A small class-conditioned image diffusion model, trained from scratch.
Model: 11.9M parameters, 32-pixel images, arch dit, norm rmsnorm, activation relu, moe expert_choice, num experts 32, patch size [4, 4], layers 8, width 256.
Training: 6100 steps, batches of 64.
Data: trained on rendered made-up planets, 195000 training examples, 2.0 epochs.
Rows from block 3 of a small class-conditioned image diffusion model, named by matrix and row number. Rows with one number within an expert belong to one neuron, the router's apart. Each number is 500 + 25 x the weight over its row's rms, rounded and kept within 0 to 999. All counts start at 0. Numbers have three digits each.
After each expert's rows are labels from the 100 images, of 14976 (inputs lightly noised), where the router gives the expert most weight on average: "top examples" is what is common among them; "patch colour" is the nearest of a few named colours to the mean colour under the peak. Only what is clearly more common there than usual is listed. The data: rendered made-up planets. In brackets: how many of the 100.
# router: router (model.blocks.3.mlp.router.weight, 32x256, trained with AdamW), inputs 156-207
# up: expert up (model.blocks.3.mlp.up, 32x64x256), inputs 156-207
# down: expert down (model.blocks.3.mlp.down, 32x256x64, transposed), outputs 156-207

# expert 10
router.10:505503478509483483524469500481480504464481484498509496512480503500569486465498507519525467513483521494468497463510469512549533501479493510473517485481496443
up.0:503505521492507501510492561466540497463499525520559489445479519488524473492520502484530490492480481490475501463508510488551517522508506483443536512471514511
down.0:508495498532476530494474490491506523538524510492473519526495589462552498491467481494480498539520482471546481431485464494552540482501488505484497518500495508
up.1:483510507491486498519473487475479491494483508496496506474487571476544491493549518492501477479536490490512496620478509504479484491490510524495509508468524528
down.1:612522512524487474517526505504535537490511504529515498515504445481444461474543495495491506504494499555499518460476495500516507508490523496546502482487500486
up.2:476481508486527481512520494505520495480487481519520500512480458510549521507537500488493501505480517481502481502498479519449479499497491504494506505500440517
down.2:529515474497505491515498510476486479447490492528525483543498542479461478501516484519518484487461487474517517501496515501493497491495475506473504478497456492
up.3:538535551497512484533497496510507549545497515514523504466530569510473500504491503547499523463473480482481491474517509505463463493532513508521508523511501518
down.3:462498506477547489509478495522494518482502504510491504507502524476439487488506497501499479557496484502511492514468505499480551503473499486525479485507484504
up.4:492483475540514523511519496464498522485488483489526511513504497470537468506523509524499500499493503522474501612503484511464538488523521505505500488507476456
down.4:451491506504520497515470479531469502448520490509471532487501546489528499513517506520503510488484524545502494556507501481424487495492516502477511512468493460
up.5:560489481504467486514497541479496454508475502501494488466485502467468503499554506502508512501477500531508483612508513496479490505511472513493494509493511521
down.5:602478535508518519492508487497459537484468487463492506515512528471467504519500504506493518495460505552490510489523498501492526484487516502482507493527488523
up.6:465488467519490495510536518493504469549488478535594481445528499500471482522555533504498490511484487472494505482488489483523528481529541530491518493524462489
down.6:535507495502487507514499514511527532528490499523468526463512521518517500496489466472501506548557479472511519502507530505518471501508516480471483523492482493
up.7:537525497532486499526511496515469488574486508502480460524513533481499486502506518528508518472505488496468532499514491505518489529486539514528504501467502488
down.7:470491519479465494485497500480510484467466515484524516486498535487445513515540509547530492527508526453480526595510501470507513522505521522509531494448447490
up.8:479484494526491496498512527498474469547477517512522516468489453494481528495526522536533539506482482481518510456515507533488497497511514477484480503548539513
down.8:574541526473487493498463460523497471474497519480498504540471466517512483522484538500472501485540512535494516472497492525540499532488499528540508440510459497
up.9:519493468503513498498456514521530504490535497493535499494497473506512487546481537508524507508494558512524502537474540492504565458503493492502496495497505530
down.9:481489492485453501540452489470496483484527499531456484504502493508471458544509503486451515490558513539515516479536536476497499550488494493487493547485483523
up.10:511496501500478516484489530504497522498500487474540486520501541510522514518489480478505509471494516515506473508478528490518538524503504486520481504518495561
down.10:512495497495503482507494475498498529475506513508492502524493505519431447505512515503498469520521503497505514485495473517479570499489526496523487517502561488
up.11:477476506482513500508480522493556498465517519524493489508503607530423530471524505501510509526551469495476507464505496523569501472532542509505492497547485484
down.11:474459436490467470483477487505561548501483485481513504527503580498521493520523496547512485486449503501478497520486474487555534516492509504540514540455495495
up.12:484499541512498501511504495505512409525506514494501491590514469524456497505481507485523496497508496485504495493503493484535503491492505479528490509500536549
down.12:537504504500520506497490504501502487500488500514538508520501398490386452501510491501501508414456517483503508492515506495497489497495506497469507496551529550
up.13:459507518506488481495520511507519515526517481471521498488486523469504523508470509505506486483487502516520475431517478513475521509492491522481511504517535487
down.13:450507510492473477510486496482497528539500476514541509519510481504526472498505464549473501456520520525493498471530506500449531495490509504495516527467530454
up.14:498457475500497516478533520470477578469485503525495515526511502494470521518530492504507485492397482494507493481493471498513523471500500495509489483500471490
down.14:519471542551504515522492510501494517528490483461455484443495495507487525503472505503490499534502508522502480496512511465507494520490479518515489525506470486
top examples: moons: three (96); glowing rim (74); rings (70)
patch colour: brown (81)

# expert 21
router.21:493532490494521500501519468493479480458468495480509480530491543530528479498519517490512522534495507477519487463509486524483581497478534501512512503498445511
up.0:493511465503469528511529507541494500498533519523467541524479480480553507519514514460476473555521453506503493510474506523515553490515488506532464489476500514
down.0:487503498513499507496495526519450474465475492480528506511506526474486485478503528578537488523481493473502514480529539467532525514493513479490461486535471488
up.1:498492440465501486489466432467524482474518486539464490496516526523528491477532499498490472520499501492510476537518514448541518511519472549474538490502484476
down.1:503456512498490514520509543515477494510479509500524514460476531470474491504527534507517518478480494469487509508496474532477537483490467475537510506504527469
up.2:536481501485459509517501536504532433551502509478501525482514556481529520489520491503507509485522508515502504561495490484524495508512494493492482504549436519
down.2:526515534522518495511505422506490471497517502499528478508505503534441485489530502547488490489485492471506524434495490468475546482501477501486509489538503522
up.3:461496457516466495484521520458525480481473507484478485507521537479478519505478476498478519480465505517470533528520475561519486498516508483516475501482504517
down.3:510485492499487483529473497481539542477512485455505460499484493508479480482514492474489518521498538520507474539523506531469482482496514534537523520502500487
up.4:452516526466462518522546530488502493512428504500502498518495507486501538519495497500501475456487505522508491526505486499515513462546496520485525483457423505
down.4:471496525505493482526535488503454495453507501519580518512507434482530484491488491528490490482471489504505509472489517504531502507491477502492472461532519524
up.5:526480555494494482514488519506495567485514496496557509480496531485398488489473470508494504471407508524488500537508500487494449499497458490510483509477530472
down.5:461535488511507504505494497529547530493483491483454509564505447505520477518509492486505512540481494521508486558492511502513425504502471509527493517472496513
up.6:559502534515495504488466531498516539471450497500459513523529485501496529528479512511473527470448478534540505529478526511521525483543522539465513441479507487
down.6:523494558447527524481509520502523473513513511470479485543470522495481509480486502480505490516472514545504503498508507497519507502515549484522491549485462519
up.7:507496495501497497537489490532505567480513485511508515506500470522430506556525475524508493503528480511508502519513502448517501458522511496483475509477511446
down.7:484506491497527503496499497497532510484545491482517502485503539522550553507502525511493502455494499526473507471498521469502453492508486490534512490474461512
up.8:468467504489518504494470503483501508462530522474476508490505486496545481499490500502521497508486502513518493502488494506527503501506496477493511481475491471
down.8:523468509488542495498481508512480494539504490528470507504495478502427495500535535509495517539525502498514507564523468496513559503490510481451521466506453507
up.9:481479507517471492504465493484553532504523502536517551515526539507541472508518490524507527518528442521519495492481508512575506477552513512468487477527517503
down.9:479479493498459488513499497486555518495493513507455543544502520516539448487534491494502550514517468541507503466512475466494457521500484497512490459486457477
up.10:497474501491490515479484522494525482531544488499534500580533546506498500533491524484497479509505498500478493615501520489492452500545545482483508495509483501
down.10:466474512494531475492474513537515486497505481499521532464516496479470482522464518525479509526474459472494472472504496509466515499485467521523520548511512499
up.11:466473510490478512490506514493558506461499500477548481480490546493588473492503508458472513520450539524520483482478522478493495490529474501488501510498526513
down.11:492480442490530512484513524525499481565482494494516515489504479508512494492493495507513487523530512470495514395515508488516473500538482496448506491508483501
up.12:532495463520480484473474511493505528508530506487527475495509553504518504532486465513503505464529506513501500527505504489530510498506517498509502482502500409
down.12:507523472487521509510498535527498512508487503485517521411502452509495503512505503538491489517565504472509509498512491470517543500485477473524499519414522511
up.13:473499545469481473485501495544506550505485484542486490479495527515462470529499473510490485507504499481493489533493492509492522525516470486527459543510491476
down.13:549509515466516516460516503521454465489506484490502555506505507537518466507521511527533480487498471515494504495507486493473515519516528518476497490429507473
up.14:455533450503473472496492521490497567497507505510471476514503504485541473491489537481481514493506517508452473510508522465469499531519472508515516509495451507
down.14:487487521522433515521495494479476495548478491488480548546496473473550543491468462530507510472484482517505500547538468512491502515513502501482481528497495530
top examples: full (100); cloud-covered world (37)
patch colour: pink (44); white (28)

# expert 7
router.7:494505528522528479496483487533520478431474510486516534470486474492555460478497503522519535508446520513486483447506496500512579452491504494522532466531533483
up.16:510530505523509509503488479486496481524469503506515507566481506513463525499461511495513482477514520499504492588470505520510460505482467488486502536476522430
down.16:542511501497507484515501469513477491456496494515470520513492550490432498502483526517486488478490528460489504512490492505498451486504510502507499501504469493
up.17:520475463504475513492495502506499517455495478512468489546496437496475481524456515515527518506530481528478487435504507502523502509509523527482488483542534531
down.17:526497505478453498486494471490486527496518506499466513529488533491501518505492498486486516509502503508514496478494535497489448488494515476498493502482496512
up.18:554496481497498489482495517518527533533511505478446501549522481488554518506485460474507497506528513519486469385506514487505523506493553486537511495489513418
down.18:449511515491499523477502506499527492519488493488483495443504494489595506506495496502523493498529472527500507410519486487499554501514518485517526506515537541
up.19:529486496466483515502503532468497547536483529497496504447480471517525494482491517482499562529421513527510463498481528502525562496498449518510496509476487528
down.19:533481444471537542507524481507522469522479523516496503553503466495528495513499482505529493431525545493472513525531498510526533511507493511495491474486474501
up.20:540509499501491485496490506497472484551473496477521506479491485488480496502522525514503501519478548513497485514490508517452496495501518480548493518499524529
down.20:471515478494517502464502446461464515513478490445458514528519518493519530494494481469519485489522527521486536471502456536433551499515537507540524470492510497
up.21:502505403487518513529559513518451525505469517462534500486493491475464529518547503513495486497496509500508502519489481484493539495495514537511505508477495559
down.21:499490499568473498493520506525519496499449501489485521502499417515482509546461495509506500510555509498515516540513502475443553490514541496484505509445496509
up.22:535514526502485500484545502513498485539515492495556470587504496495538480517492519489491511509504522505522497488501480483470505513478499508516485503520572552
down.22:498485495483509513490503526505477509516508493505490482521484461489537512501513479486492487475500495546497488518483496505505472494490489495514497522501500488
up.23:430476516519491471503462497535505474471518515461565500515493476516502501505502494509492532494523487505544486572500521503481503488520500511499495484521522469
down.23:554479513526543498463491512502501471500515507492500482476522527520480532508549493443525489492505480553486523553516478473499502497476479488546509532534494476
up.24:548509463480486492538482516483490525483521492502445517488488508484423457494504524503511505487526514511503484570494505503519466507495478501489500501575524457
down.24:471497512499508495500506485505488497455488506503521487518487543506497493509507498506511540573495490548497505534500505479459547508493517505490497500522456461
up.25:471515499532468476477492466491523528504499514524492523505523510491478516497526507540460519507545524521548523495455522454499484513512470484494496510497525529
down.25:521468511504519471524471536501574519517509510513451467490489478507489513489483490467491501512496481547447495489504503523518522498545469492489484497461492515
up.26:479494512528504495501486512484518545507500509531539514484521507505475505500511481492509482476484487474526470481515500497530487482523554515500503498513514514
down.26:520479502514494488521529501488521545499464506515475497474490616491512575495494524515481509587493483522494513508486506449541529485513478501501506529422480510
up.27:471534479496497511482510488476490447516490493488487513467493530487636485519473532504501521516462504488506478535498504519494483495483503508489498485542537452
down.27:536503493500496492480506508495477497470510508513510529490502525507616505490483539486490528514552509564534510510489530473501531495503488507519479520499462487
up.28:499522487525515516500508483500491461514491505489520498504507501481469492516508510505508485533623475489493519554506498494483455495499527503514499494496520426
down.28:474522517508452496510484500498543500526496496506462493486509486468425487482533520497478508414477504486508477561493504496443437491500532501488487480471483509
up.29:494503515506484469483463494528484525485509496469499516470501554500537526552528455536519509460573496507505534526485502485497531484510467515454511506475476477
down.29:514496446512523486516518499488517490517536529513540500443496489481486558498492487480500498530585497528509493499492511459499520495485468535506500537465474503
up.30:513480527502497526476475535524476528417533489490506486492521536516469491507502511486485487476574474486498522479492498478508518506501483527466486471505533498
down.30:447486464510482503486482532525516497523480476525577522527510523481541512502503486530520485494453481528480494515493508474532466478548472521459523497465517475
top examples: rings (100)
patch colour: grey (47); brown (44)

# expert 29
router.29:448504495531479496499512489528492531515518527504502495515528531499610515516504514518485522530528513485481473513512546474497498513502500494522512521498513499
up.0:483510524505491503466544488535472518459510519474510465477508499489487508534511517483452490514520502502483522516550515452502459518443511502514486533517461512
down.0:536521486515515476529482513435520496483454487518503511506472500475453511491525488505507499491474488509518498491452479453551518514491537495488508488515505492
up.1:501494549462533502505502458514477461521483500502498513442486524490532482528468466477529477485458446511502489433505506496496509467469504483503500513541501520
down.1:505491460495553498483496475521518529495500524544517495525505518484488484501527520468512501501479466482522493453489496514545540526509510521512482571481476505
up.2:465544468493486497480496504520521559479494506520550488459477491520570458521485499477511506486493491490522490578511494457576546495511480470503524475478474517
down.2:528517514493515522485506494503524509482460517494482528510532443498524491512457483464501549525467487508506534451500472505514532482497508471491488489536551510
up.3:543505501484520488487496464484462536517511482515465512505509509521530517485463475488499501513502511486472520422508507508528565491478525507531487491474435456
down.3:452498493487484526482539486490500514462481519535501513458471598488460496491520475491496522539496518499461502569502522499457542522513520508488484461516506501
up.4:532510499491505496484520504473507492482468444492525494515521443471501474519500494501473451538558541503475505503520492522464455488509515481490472507508528489
down.4:496496497525489534521488464522517477530485508526477515503497450528453500480522493503512500532514491485496509515483492494459484438526479490459496461498533470
up.5:514521548509506494502472502509531479502488498506502468513492514524544531490534480508485462462528517510489513496516492476508537487479500483525502522497510565
down.5:532536490506474502483478545496447491452515519473527491504526533475523479524520490502502520519443524525509488518484518520499479519507478480501515498541534517
up.6:552497498507500480487507506523514516490501552502501509512500536501482515467533492519472520495484539462526510432506516501501423529467429515506521512472488499
down.6:450491555536550483546489524553482475520515481495560491525488515502472476540477468481462486503527482513514483464518463484543565503500506474473527488505502512
up.7:465483493508503499473494489566507485491523507540508506518491482496517527534500497508489486526504483494532500548481477521508470470520504508502493467519454579
down.7:513515483474482504494504537506582486520517504473541507454490492499503496491509500490510511511487524501487524475502502500522496519527518494544499484447523463
up.8:493482465548524492467488481546507497501550514466478473472476505492486465518510552497514494494521498486515549561494570535521481514498489534435490472521488496
down.8:513518472506502453494495511543536522490535511508498481509482447502494437445467496497526503474517479502488529508482480523500539496541519530504523533458479494
up.9:519566538514499503496516434504498514520491482498509475507523519532428500525475491526526522508422493529524497491504513508498512506503480494497487526435486532
down.9:513501506466520482515482474485520485537461522528462531495515493491500442530514524519524474481493527513482509572488513510535510507477487532512478492443521487
up.10:531507551492514499504447512490502490513528510515437504486501484491432476500476488479489458472486493495488495545506495555532499496495499501531480472479500428
down.10:477526495491484524530552506513483490493507498533528525500509526495487489506522462548496530454465549487540495561499517459519469535470465508478517547526507509
up.11:502502526489493476452511450490521493498526500506510459502526493484454507500473477502492530504562481538478493498519515485514529533518485536512505507491511548
down.11:488485534508525517514506508435487469535467523484466496480485506480603467507485475515520493493427511473470498487489469467511507520506478487509478500497528464
up.12:547492477500486502493511462517456488483488487521510484517480465515478467519549537501480452506477484492512484482504515474465509503502484516484497489440471479
down.12:476499462524506475506476449524508461502525501495517509497518527493546538490489542474475494442551466517508505426465498510523545483478494510505489465450461476
up.13:468495477525509489488502495468444517473497500516532477525486550476489478488525519519526492494509505501466472465501495475513548518481502491502499522506567510
down.13:490502486493487508508548535506544480443540521518433522461504481503549539518497517532514500541500509480517546462489506525504533492515545502493513486497478524
up.14:535504553483525483497494506471534503478469486497516519467464493530527494465457472468533515537493473514514497497538466508501491495467459451508501487477488471
down.14:555522509535487546527507514484483497456489501489509488494538458566497503497485496461489510559514487478483479505486519478502477511520480507464482546468519480
top examples: ocean world (98); rings (77); full (58)
patch colour: grey (36); green (26)

# expert 26
router.26:499479550480493516534488523519495525522484529478439477459474475501480534519477489480511517470479500511523487467494520507494452524475482522447490529504500494
up.0:560526503500499482484502481502457511499546510500533477469522499494450488515512540500495478521455502492530527494504482509506485517483504494490472502456470517
down.0:546496509544509472496540537551477504483548493498460492471540516511476494510498458568514501486515522502498478524504540478467491520492515512503523496545459509
up.1:485482527503470502500486477468479475451485494517515487506549445496522530527499493534525480532521451490440501535474504547515486497495485521484475538514524432
down.1:502495461472516479466503460485513465520489499446533481479522486505500509483530511456546507508508497498524448557515501489494467518480537491484525445470502546
up.2:561502529470502493525478504508515496466509454500568484463439531534495480472527469492503515530527494515484464487519534519513561514493508522516493492520497502
down.2:530508481475503518516496527508541517509546514540525526512499493528495503473500546474529504496506490518513513513504492480479500469515449501530496463458496500
up.3:509448526491498508517463501509514494503488502508468485523475525502598463456536484535496511500481499499486470487497524481525552493507473495473531506451551519
down.3:505509479498506493489482471483505522491491474509512533467501534489508546478473481498492494517481483520503523428493512494545520496525459500505486528496465508
up.4:526529510506490474477517491479521503476498487485533461461533517499491530469492487494524534520456460546548481505532488453514451525468530541482541492521483507
down.4:505455501506515487516515508458521481507477479491494530511518503493500471454526541520478496491506441512469537503473537559507455471500480474499456498470493489
up.5:537499479510468465465513491461486468462513471482520480521544519490524513488465508452498489527483502523552469480538475516497474517477498535482486472502430507
down.5:354511526512534473501491509509463506481491488492459502496527521524464475505529474530487516444515517498476509518485505508520462495484523489498526483494545531
up.6:474492489526518510494478484490490558476495483543482476540502456519470481519502526494515459486521498468494507482494519492535484506507535461500511520483481465
down.6:505447549519497497506486542508464540519483502499488477514476504517508489493480509496491518508501553522484500467518478503498535529516476507532464534521496482
up.7:523515487460523493479473481518499483468477494488516488483490502530524463486530495453534476513455536529477504480493518533533517514498495524490501475521468498
down.7:501472518450480459544463513506514480519479485470495507477496508465491507490491543554463510472498544516518483498505496470517517492509526488473504532495488494
up.8:503477513540495515548537484533503504495518486490556522484470508531524499520511535452472492490485461462522508492529533525514518482468532526481465524509483490
down.8:552526498539515517465547525491500501499511485478489458470471531478474503527489449553528496498506482468453515495440483475511520503469502474484519464508475513
up.9:521483484477451507486518504529508458561459510481565495515449546516497501486469504499499501520490521507499482525494483550541518476463464496485512512507486453
down.9:490510528536461527489479510473466473484515487546457529564534559501512483505494475537511529473482490469476514485491516531508482492499460490480520498505484520
up.10:485486536519488466492479503555494522499492479509502519472504499509530495480485491519520472498545489492469488489528471510525522475488488519502493494453507475
down.10:447542491475521493502503457507520512532531469497504510542479457548526495520494477509556484459481524461476480528511500534502508529505506484492476518522543488
up.11:481488523493524486480465518530516525489573529530469457511476455515515516506501512496499487497499545506486509524516523466537482474452484522449511529525499513
down.11:501528444527509514502501480464539504497498500513475426485502481492495481533512467482488481543482476502429498486489527459500508471499552529450525495501501511
up.12:474481520534484482500484500486468557451483519500542472531504493499517526483477517518512505509479512495498471411503484519530579495516532516512484510490456558
down.12:503492489489503506480525508518474510515490518528508535499521457502467462496498494500519507523465508485502485472498515529475513511504512520483507504519503485
up.13:524536491463500515499510504521499521491469524477524487489463485496553521496522501488465529542532512496516492512510526528471533506466485496488494497519509481
down.13:452477529501498534496470507518446454538514500502510498496503511500522545495462502496478494474537475492520498511508504511504508514511526489477492501488533505
up.14:537491504481510517482498469509500548479520513482564503435510493530557528496508496498481496526532489505502502490476525511491538524513536494489520478452459489
down.14:456515538495478496499536489501509528425487490493536487538512450531444418498519511468493513532455526534499506463513456498460531501518496507497498476535496484
top examples: lava world (100); full (83)
patch colour: brown (89)

# expert 15
router.15:488501531506450501503498528469541476490494506502499528540505528465556492478551523517490492525521495521523486529493530473477483484537472491509509509471565566
up.13:484515479475471530508497507506452541506535497482544492419481448496502533506497442477517509516439513522459512504541456500500542483489510478479513502521566559
down.13:487508515506549509516505491552508509504528518505478491485531485511443491504505487484523497449460484448547474529494488505510517501463530481505500500528460505
up.14:512463490500531478480474531478536499537494498483536486478486477498449502510486501484491477508532494519524506467519493515477535503510500500505507489490488524
down.14:388493528519499513492493508509517493495493511505509487500490487517550555515461499493502498524429522530515491510505506510466509515499504508467501487449521485
up.15:536512503524531487477453530508494560468477501486553482466495505507552547506488519500521482479427498486505511459508516512531524482493515484501519494449480441
down.15:451511543520510505506482534498466502512492509473509499553502450490467483504483505511493468528524508460516520439498514513514536516484493504558479487513531469
up.16:627481481493475499500488551521469474526510474469502489502485529498513495502529515488496495488536502498493514611493494520549488523479494485492490500491525470
down.16:614513495508530494498507503471491533512546490443561474488502455514412481495508504494503485521523485519479512510516493482466500479484548503515499482454550506
up.17:536487536490509499490473485488497555507523483503550501488505456525463465509477497514496489489468534503507516405486499514514524511512509505503504470517550455
down.17:566490471505502485508524492505431549566511504483515490507495537483449476496511505450502476462524525504469488515493480503468518528496510501526500484522481473
up.18:497504521485478477521494510504514535500534436493500514498488520523508513502507542513545563526502484522540494469554487468519490535479525467493496540510505548
down.18:526516467529466490505493509481501496517545508484523489486512545502507479504494481491476512486512465524466514515447487532469496460515481525490519464483491479
up.19:501476515505483498506473540525523515523499498486535477495476504531456490488504502518505516510467516486498512539489522519536516513511467504488499523522492464
down.19:537487489495500491514524475503541488505493513485478496484499474470488505493503500490508502528470506546487496463502469483490559506479496501503513478464503479
up.20:450526532476503502501481514528530518464493477505507487501498464504459462522436468479485525495430509511535521515489519506530514517501490514468485509522481524
down.20:391499534503485489497509487478461453557498491501473510487507510483542537502467476495506493604538485521494492583502500505461513495504518512515505525511520491
up.21:505501474519533502492528512499478511524487493513575503515506441513512517491500468502523496502547485500468486488510498481469483525486512505488509474526490510
down.21:497488435483484486510486489525478512542493502508537505553525534498507562533532501509484499532460492512503515502487547458489552491476516487482533519546456497
up.22:468507498496487497496511552506526518483476546505528531499509587509567543492533513530513545489468456481522530599494507496510467512521515487508514496501518526
down.22:546475430497504506491492513516521531514493513491467499521498550497477478533558488513512514469492531487496498544487504480521517512523516479480513483530498470
up.23:462503484494506504495501473510494521520484505499492496423503549501372525479468492505521495491516491498496491447515513522531504512498490509522498488486444439
down.23:555501471526501510512484506512513539420502499518471508482520472488581434513499527517489493540513480464506504408506499508487535486490455492512498484470490458
up.24:516547527485519488485470499541470538493487523504543485486497511505455518494483461454490533543501496508470515549513493537478498487462511520509480505512475525
down.24:454500507514508524515516516469459502461489502475519489544492565508485518500547484463496476506520509525478501554512465501472515502503509505502498535523475485
up.25:530505547506517524488500521519448490500516495497530485455514461534476506520480559544546505483480505453488509498475516489528485510495485498463515533486542494
down.25:487515449499510538501492437486437509520506499490487500494503537507509523515509421491492494510592506447481512497508449497496545499500518502485498476526501471
up.26:505494515503513495454522539524497539452540514522548494478491557505509532500489509489504499516510485489496493424494505511548501504495476495488508494491498472
down.26:489499485496495503500520507489466521534513508500497498474502480485511461501510504516499480481496494466467494444509515493548499521458443502484485504489532470
up.27:455517489489519471528542476490491500488461509506512524478482527525545503510516511520516501472483463482459475507474476511474470485474493491524512500494504592
down.27:435501534491512492524515472546511485501525503500462539476485483516489513517485492493493492494519507501501469543551507501518507503489506520509487485528511512
top examples: moons: three (100)
patch colour: brown (66)

# expert 18
router.18:515492470495523524495504490483477520477519518522522470460516477516505512490562510490513499470501489453512537545511478494494495505503509482524528493443469457
up.3:505469562503507488483519500493511421519494499494514506561495464493401486513513521485510542504494491519513498554495497489488494477516478487485501498513559562
down.3:500514492507481489507539522519545529481493513519544501528499536511531426520502469537510510469520516505499499500506511512482566514521519478487526521442488446
up.4:472510524489496495502495510480486478433485479470501512504480481524524497491499471500510503543574513523486475518518510533494459510493496493494481520536504506
down.4:499484478524522470512475523466487489526511516500459486506496498514443477491491507511478525535468513492510514554479483533502507525502524491509496541492474510
up.5:523512491471506491505474492529513491473539521481438490518493528479446509481539483503483513562526514501488517491498520506481516498494512522508525488574486525
down.5:481510485480488500458509504508513472504498489543509517497507558500534487502492474518516516524503476524508494535513512508487471512500530505481468479502541498
up.6:528509494505487511487523524483502485577508504483518504456480436519503493500528502475500506493564498474515496430483532467466531517490510500474488498456451536
down.6:476517490498490514465503532464517513488497507512479510492529392482498466480462489522512515533473474480522511514510487537460455493484540494494497488521531496
up.7:542498525469489493503506465521513481441492489485510511464492457471525528501497528519496499506521544484485500523466496499511525489518428505515498518512510519
down.7:496498464480484499495469516511520571504509531534470484489495440482492502512508534471484493509507516490530527535509504532513486508523502500504485546494499471
up.8:505539499516535501482502461517484528505499511531543492456511513518504517515467517487521483487552469472513506516521491448456478493492532518467496513489527479
down.8:458528525496445491503505503511492546479534493513484494505505501518490523501490487510487507542514482477506494482509504504510451487512459484501489514515566501
up.9:491481523488523513511491516491515452529499504527504542538525492486504473478468498493522496490447495477502485548498494513501503494496510519517508515533511511
down.9:493463494493496502515511448492456473497524485505492503496505509495561457497526480514488463457581507476504515481489520508522552487490457502495505515519540498
up.10:480503476462478500511506532510486514528492504514519497576471458513424505486491517501492484466513506486491499529492506496497514510500472519522490524495495559
down.10:527487507477461491485511489512427540532501503465479497521481462480561512474487496511501487439503506491493509455520496512501441490498475500540498503490475503
up.11:497525549465492504492489493510536515483511508481558494478492480525564485482517484484509533530461530503488499480507524516491567503507509488513495515471513495
down.11:503471422479509494495485530521579507518520503499526477473492488496552519507513511528498515456460493506508492560488501477494501551524503502498499485513442467
up.12:506494489466509514525517541542484491502504501510543511454453522488503482538490525493547458473533540508493510517488465557512454502525501463520488536500536538
down.12:518490531512507496477514461570490504514520493532463512526476457498457482537521563491474522542510534548508486509494578452489468520513499532539532500507530481
up.13:458514513475514510503473515512521501513471492532499503493540498490451511496504531483494487479541474500509497461487501467508482498514532506502524508484501513
down.13:508463488496505498476500535519532544513506495492488493443498449495477514489499477535535494514515514511471511542505491537522483512499505488511484472497500520
up.14:484545485521509508499484491530474506535428474501540504502487487520523477518506479502501499460506494511490504437491502494492521466514542484490524488516500477
down.14:560518520562488516472510494537494509486457494517440487517489526515479448543496503493485494538489532483483491472522511523501520559519482515460480524501527501
up.15:521519522529521504472519491519527518513491491507532499372517517536477521506492519521499532510523510488514515577481510537518483521482510501489482510465519519
down.15:500489511527496497569484454500488549552493496493503506491491486493531517507503502486476484460467463519502469515498514499529450500490514497459508512518502534
up.16:473493528488501501442495491505506480510469523501523528479473503470472530517518527512533519504483524475485489536486481526470530502503462483459532465505483503
down.16:521488487473467477539526468504542531503487499499445506525499539509455475540507515469464498478502489512525476545486500491514545502493514483475474541457479468
up.17:515470487559489496535488511527519551492492501515545509497521500488491510505496521509474514535509478476508519568508470523532533515507449503491491528521479492
down.17:536476491539546505487517524523515503479513496443496514519504523518521488511497450565542511498492508470477506485472489509578519494486541487542531494503521508
top examples: rings (100)
patch colour: brown (62)